A small spectrogram enhancement model, trained from scratch.
Model: 3.86M parameters, log mel input, norm batchnorm, activation silu, widths [64, 128, 256].
Rows from block 2, named by matrix and row number. Rows with one number belong to one channel. Each number is 128 + 32 x the weight over its row's rms, rounded and kept within 0 to 255. All counts start at 0. Numbers have three digits each. After the name is the row's rms in percent of the matrix's.
# convs0: first 3x3 conv (model.mid.0.convs.0.weight, 256x256x3x3), inputs 230-239, a 3x3 kernel for each
# convs1: second 3x3 conv (model.mid.0.convs.1.weight, 256x256x3x3, transposed), outputs 230-239, a 3x3 kernel for each
convs0.8 098:155114098126119112114115135166152118158149127113101145073126147095144168120132116122122152123125127115115095075148168121124143144151165119171206128133053150155185155189167141154147131087020144134141133116113128129093094120064112106081158149184118152186139120169137154109
convs0.9 101:111090108128138144160146127126135184182126130075121136114093064088076071149104088161116120135073103132085115113142108110137138114106133140123175179108117171128164072107170120113141170161155105126116087133123071116138128141114103153160136199174125141156117095161116086153
convs0.10 105:034031073125140127139120110198057183159146128119121146124114118095122147130167182116138127093127125066128094128079091115142167149163098098103103168149161090107107031077151117114110089184174067104106120144129111110122114090159138136079129116102222161191143110144150088121
convs0.11 106:098075099104078127106122170111168233089122129111099103195215154102138116087125146057104114149147129127093095140127051102156106115105142141117094118144156129103134089163157120110087108082149153134126155123130112116117091065089156121165136136101150066025055121164106108100
convs0.12 100:041101113151155141137111118142113136083116125131090075102089077091101120104133128114132141110128101122122113188085112129195133114128103142139135127137140130165177136163165142124172081105144099074068086088078089099085175127112128141115144136072072051038090119141141138124
convs0.13 106:255255255177133189132098149052043014059096064113153110127173242159175251099098113132126115127123106136156150165128113119098055059062099117157149105116129131111109098138132105145155127115100132144110151158143136138118142121053159150100084113126109113081132125146095099102
convs0.14 093:015079118084101101096096085132117123107102110136141105083123075127147122101117117135100115131121081112133097119087072124127143143130186146135096117126130119092101103133094115130085132100129173169165151127147207170192155131133142111113138123075091105129119115146121113107
convs0.15 103:118075063148161144154160146123106140132139149101131120111093093128147141126119107136091106122115145148175183126109208172219207128089097133098120138102140170157173151221125126108116117106159124118149153158162128108095091132084128180158162123110077166160123125123113136117
convs0.16 101:092108110170155145116133081255186185080075092086071067095101045151163120129132122147156152109126110129118104115183173148191089142145161124153170095117122109124111080127049089114087151122047196190180109115098079091113088087136112152164148152123158174195161140205168180163
convs0.17 100:087101111132156110191172173121144133106095093123143170146167131116116120160134152090136184102142146131126128074060095136161137147114135118110129124135126095139124168102158116168166112107121170203158113144135098115106077114071138142122129113135151111161175168150131106147
convs0.18 105:108133132036074084029044035150173177100117175120124094120160114120184157137169163138168115109120102119161111124146131106086106121088107117115114110107127098124126127144135150110131105130137150160121124134101141152134151081113171087154136134154133128056133112133119099081
convs0.19 100:255159126141097127137145135135088046141185119159114154175150107182123077154125068171062078157113134118148129142193152133120074142100112141159221119083152149108134117137130216172167122145108090111114133108111123124119067098157076158153168095103139104062138081102121146116
convs0.20 098:149121078168138119149152152171120176101115187110127137123110193147108140159188123122113134101092123128117099163082057126190160124224100146108070100105143112140138144156155119122137147150125095124097105124119115130117162149187154130198113107116152086096122132155087147128
convs0.21 100:045118127106142108112154149134149064068136099100133134044091129075103177085103147166130117120092105121121149066093160112144184143157132147099104159109169102105160100091105133103088133143153090083173106122212110113178190151085154137115146173172101133064151118085140099072
convs0.22 101:112117158124171160088100062105175136163168148107100119123150137077111093127152116164116095115166156089107120086123197132108135179098119152061048116104122131092069098091193086081126084138111146151135104112115092096101156126144158111137140119133093108133114098139111136152
convs0.23 093:167174121126120127122122106147174165154172162136108081122154100142178117143173116119154147074090117130114087146161127158135111186167116092123126053060111145173145163131127201141128098139149159139106145170150227255237179135138106110095094090107163177135130133104158121144
convs0.24 104:112173149109136133137113077143113127088111136107132122138106091142086070133069051141101045127142076131135066079093138060110125069096124099145124105144137095135130114119181131115110118084164130127138107113129069093147117124217110102209117157164085078089071093103074125163
convs0.25 100:152066081186134094184112058171155117137148117129118076156180120142183106079099083117147154139137128147078129111142117077164100071105124102145175138180131145193121139166146176160178121101120081131148074094106103096139091125108087109101140136135144111103132157154109093139
convs0.26 098:236123103171111089116128138064075086124119108115114156124140164140099104099148099182167153150132126128121117112154077099158114102125096089133189127171146156132172061088132139189171152105084154134173152096146141116132210092097176088095114116069165128124152122159130158145
convs0.27 096:195174158122129098113119045031090105125122093136127093197086118154163183119105114087145162139137157156103157165140175089151192106097140147147055133171174128124145206135071145143121142137142070069083113129172127109124077119226107120150141134091055080150023091157075092100
convs0.28 100:043038042027059041082149092114115078093077105127115153107094111147098159109100101139123162127068061144107134195108142117053087067117140139088091107115115178124098166199163121124110141084093119115105109112128124145161148165171124121142197125093118069116094132123103123150
convs0.29 105:143121141127159149066095151129138129139128107132161110140177147155188199175166143138150180162131129091109141163119081187109109140111126163074044156129092127115113101105079128094101107113108123142148099136156106130118096107187130119112155117089113142087196165149124144104
convs0.30 098:059070183145130152124087072076105126130137096098109120085076091143106141110075080111116156120106150115126117074120074171100052106133154131127101125154104098097107166156189124132125106149193086095104133140149142148158154144194123088094159133095056109043123105135148124136
convs0.31 100:083096121112106141108101124072117150092128135104100112129133118114117106123125140139137139117139167147148159114128110187150155176146155115144154116137130120136114093094174118105163142149200079093080075085076090091100175158111154151126124114114079104094116121098118098107
convs0.32 098:163142120158166138101109091176129135135123106113123103173167083154175098103149127091157172116168160076100099114123130166149171123141122099185150106134114119109115112121163136150133152114077103163082083146042080160097089131096165104091160141146111117091127132118128129129
convs0.33 103:135182099159210124079108065126110099094106108150131158144148128080129141097094136124161076108152107090143107169137109106175141095168204070139091099157171106116153190142143100151124122163115184165176167148189204209216077089105103092062115170127077088126158138102098123098
convs0.34 097:090087077173143173128100120138078092137134098071120160103097204122152146143128099109124100125101092095098090127139059107097120131127142138175130159157120089111154108143235153146106149145151138174151142132144113087052090099128132139097149174117097040098105080173123116194
convs0.35 102:186151068138160091125137091149106104106119111066131135132159148129163134148175111169155110139178121134123117147030148125119064136242049219132148151085110138088080145103162136090090136109138111106096134123102144126127153114112096111146105143110139167138102164128109116090
convs0.36 099:133177158122118092076104117135156111126104081072058140140181136081112089100119139078134204118170177096115150164192189069075112162137165158140165081108159116092123189110145154194142154030054109125111117134134105125136103105133143128118163116159140086178108076143161143147
convs0.37 098:115121082194165110146128119134196140147189126187181133179114116156124094146146048098117104164123109150092124133091046139142158119146124099089107099116112085080124141106155147116105090079115106119148129131127152142100040147134150120153136097136136134106102161141147140122
convs0.38 103:132142091099139128104125143098130098177168145171183193106070100126108094087090108092129099138169132140179144127078164151154109155140144090125156119089142147121132084120104101107091156163119108116122136107119149120095153099231132102141110142184197149154121120119151129137
convs0.39 101:156170181132157146117090096118087051109140117093123091077083149113141137091123075056102079126127080138120142122156098116089063137108156146136085150155138137122091146099147132160180109141113151174184144149148114118136061121137152133114135110157129150058158145148125114158
convs0.40 097:110085092145117068090100151109116021107103109110095120168132133094126108113142077151112133150177130108126061131109118123122185105089137082069160100125088122146138149130182150135150111123139124130133103122113106138117055152180088087131106163155102118146135065085162126087
convs0.41 098:118149140102130140144145105137167134134113069113113081089074081102097095115217220118123117121114089071096106115118146140121077132153081159108086185101098198107115158144109107111139143114086126138143166182156144154146164129163127110137142125141090085064121107045110125107
convs1.8 101:170156164170132129132127121111134176144117120136156143148108149096098149118085103107125118120119098177157113136138092118114089132129136173162140153133109038069121255123139160128143114116113121139087121096054085089105155128128102089072202182138143120118153092048128162144
convs1.9 090:176104129173160146176144174143171162137133130148142100096071097124146127143136097136109071173134104255189111143184171140155128166157146058103133061084104050114139109123121187166176088094121163168173091091075098087071127089154099074113158139123093087069100109078130168158
convs1.10 106:135141097093121119149137080094127140135118089100089050079033134106120123110092109098152149139135124153143151106100130099100073115134168103141144109115067090096119112106136159161147122152116180154130122142160120138116108136030149144115127106096109118115145125134166137113
convs1.11 098:111105122083124111131195172148117174134142189113118082132133107075101105106099083113128095123106126106115134112152169153109071142148156101151117124160142131105116126171078100168161165173175154164184128103140128105125161192178125135128152131123097128158175139145086120141
convs1.12 091:197203194083119143090139124090159144125128148159148125126105128098120156103124137148128132083100108148109139111123114153128043105104084101100132105111100107140110218217138120122137090110122170135172158120142168167126190165104120135085126093115114125155112101159148127169
convs1.13 109:206197122155109097145103084048059069094126088133122079136169109101112083097085109089101124122113148078095150155155165144118120086091085152156140127129111141120107123118112168168178150140153089091081133119127166135121126109133134149169138188220253195185151126136068085072
convs1.14 098:117126127129140094115128127108099086091125121156182176129105112080068098085080088068101089121135113139154160174140166193141149220196189166176166170156135187159123123130125130120135132171183117101109130106135112110122100093090103121147117127135129132124127129129110130132
convs1.15 110:123174216122126118128144108117119122098123147114108091142129103120094072125131104085129129079081106145140120110111099140052156133082127134113090097101097115115130162142120217186108171170122139092123149134124148153149090139189116106128103097129091106160089118140124115145
convs1.16 104:151143119132123100104114127255187189112122132069096118145120108136161154132127119144144099137151111120172179135121144140138172132145163151152113151148133099080099163127138163136123108127135104081068101097109092103109194149150135107135105135147097061078092075063108090052
convs1.17 096:171123140149135149124129121100146121142147171087126161080128077116118131112119114130106125165149129153119113077096164169116136148143143135130154129102158183156197125090136118041128196095083150166200156136135118121115194180163109118107138152143171155131121136201115133157
convs1.18 098:114085163097113151151114124128095128116172176089128105134116128153118098151155111173154154138085080177138148154145129150136121099103076098120090078113112133187164105111156105106129118080109145128149109105104146162156126131111130125050124129051148112094164133163130137132
convs1.19 110:210141165084108120138156142106164073114109079134147143129208161111112107123085076079092087121148131146132111093043084072153125109184152156129100106113092113071092103117147127098159104096141149111139137113120152177134145112208138152177115113172131161088121136123138110120
convs1.20 104:125200133146180157169075164110132094085139130128113127133144106125173167148198106142108131104126094111113119176111096108119121169190108179166176085149176128137167116087118133150089169189150129101120146101100101111115112085115076145101145118126117119116132157137108138090
convs1.21 091:112102071139121086116118119179203187135116097169170123123149191072133149112119133104142165107117104133145144103074104113080070104126152077147186105156116112171104110120130147121092121111107122127132142115131136121135084066093082089110161121109157133100154116117172098103
convs1.22 114:139149169128181175093101114124224134106108164142115111086195116111165152097085133126109150100112073064098081137095073109111113046095124146125115152098124107095148045063090134156152232170085107077070164166107142146143106096040142122137136168110097084144133174157127144204
convs1.23 085:135144158141164166150148138132120136123129121135143155141147192125138123121111132122113155156122157202198195112138151101129108163147137203155118174122139122120096172178187107129124163186191111127125108128135140101101123142085132133112134134137117150151100090121131143155
convs1.24 111:097115116076138091085135104079124086128143168161178134177197150153142158139131178136118128105122125123089092120142152151136145133158133117170207123136134093115147088105136091094157082123133141179178108126166109112125078078186114065137130100214103105097110088178146158255
convs1.25 094:182104124192153145198198123098128143161168153184157155094118144125058099130072107143078096157097073210190133203141165128154152106170152161148143115098110101089148147128141154144166143100085149153087162154110092093080101098121103110128133131146113144107129117101083115131
convs1.26 094:166161107134121099122152138096125129128126120154135100132169144087059129127112148135135156109098107142085056130150086105124088107137124128132146086129158117132146156133167135149132141193124140144127084116116105105095135149123150146104167107045176121108111121133122105037
convs1.27 100:125157095074104139123088071205172153143142150148118080100101082100087099131124109103083042107114107118132122051128118170153112118129174122117090118122107170154128108146124140109060179140074140108075158120103151150134099125106114110129132169190117134091108132206096113171
convs1.28 094:230208173135143125159227151093086093148132106144157166163110137164112125221089079133163132087141083108146103093131090159142142097113085131092099111153151110183173152107052092091079082144119129173149155173152151169114106119150110092122141118154159132131111143134070142145
convs1.29 101:192189143143107114151147121140120127131108103170144152190138154166109096089072086116136125088113099113094095067139175121106137154144129105120120093090106062119133164093100142161188172171111110106136116102133132104097182158140136135094106097055158149095089113144079080094
convs1.30 100:147095078138100125113087058157154163131152148086138126113151132151175116126103093068093091085119117087136088122151106131153101103153140106072083141099084183177187104124117153189120178169151116108132120106136111112137101165108117153128113148108131155102130163110132136128
convs1.31 091:124120130128124133150171162139160141126130115130153134130137121134138115101066039097113106076098094088116134159143144136127153157170191110130154114121150132133153120125109130141159124121134070097086049085072077094078122146168131150148108127116113120133106105129095101122
convs1.32 093:133204132150155110162136132127118134116108099099133093128099129199149128157113109120115125098100123111103137105128095039100097076114133132150080102130123136115150192196152132120117176223185110086112142126112125070077094151136116142081130152108148160130123130078099140062
convs1.33 104:143111146129090100151120136100103099151140091132164125043089110148135144127113134198162103146159107167148123080097124110081061108053048069100105086097149048067110096089100118105148068074098123114116127127103114091114129091096100110091125151136114129132102140181116145160
convs1.34 099:113145107142130171114134100115109111203120088144140119156120094151138163133135133124120101150142106150131098141124109129080122135052094098098155110130102125139123141089050138153107076127144210146139142108099095083093148097122124127128159157143107153124115156153164114109
convs1.35 110:068123120128179098132255086141143146162104101094073129111122168136117150158069100109079127109075119133133129150112093133157103106169130144134135101123108104099155084130188094101139106123227132125140108096080108123068132124171138119096170165131161131161094132135073138100
convs1.36 097:141161180040086179099150240198189124138125126137136141097172167067109088184148090126121087087123140115125104148177147147161155149124093155134148113114130129133136107123090121159180095119146114129142182157164147163145175196163124183181119146138156155107106139169086092144
convs1.37 094:177194102147100108117098156115089134115130104144111112106111189138134180129138202100105097129105115125165177106122228095159198170191131099137130154159123127171163138157219119154178099117160078079126110148129121086091091188076115138101148096138175129108132125223132160197
convs1.38 108:107167139100166178104069146138128116159067051183161160107179085137146115132113139088122158116149183175143124104142104178174166156098151105143132092145195149124162047089136176142150096126196124112095122108095081128118104122138141141163113138106086070139154121147134095187
convs1.39 098:186147200180171138114084132112166178113116120122089100122131071088110115155123119066141161110125097089048090181157128149210144143098095089144114086125124111077087117133125176201139116135091039069084130136094158136121130129052086103150082111193152166165105102096158137117
convs1.40 093:153136183128221214129181165143111135130091132132093087163084184124130169106091086081117084163121132127097109129059074164132116192137141138099094155125122109117133097103101158121118153137114129144124149160135112159139140052034116078131120145138131109138149162163082084137
convs1.41 098:108102114137121111133143116148148128166124129132129107197188161114089148117138124150116103138172118182158073118142103096144109138165162176132139181130099133123145110126107143162150092140164147143111150143145100105108163177193142167098179174080116153142178141153154153156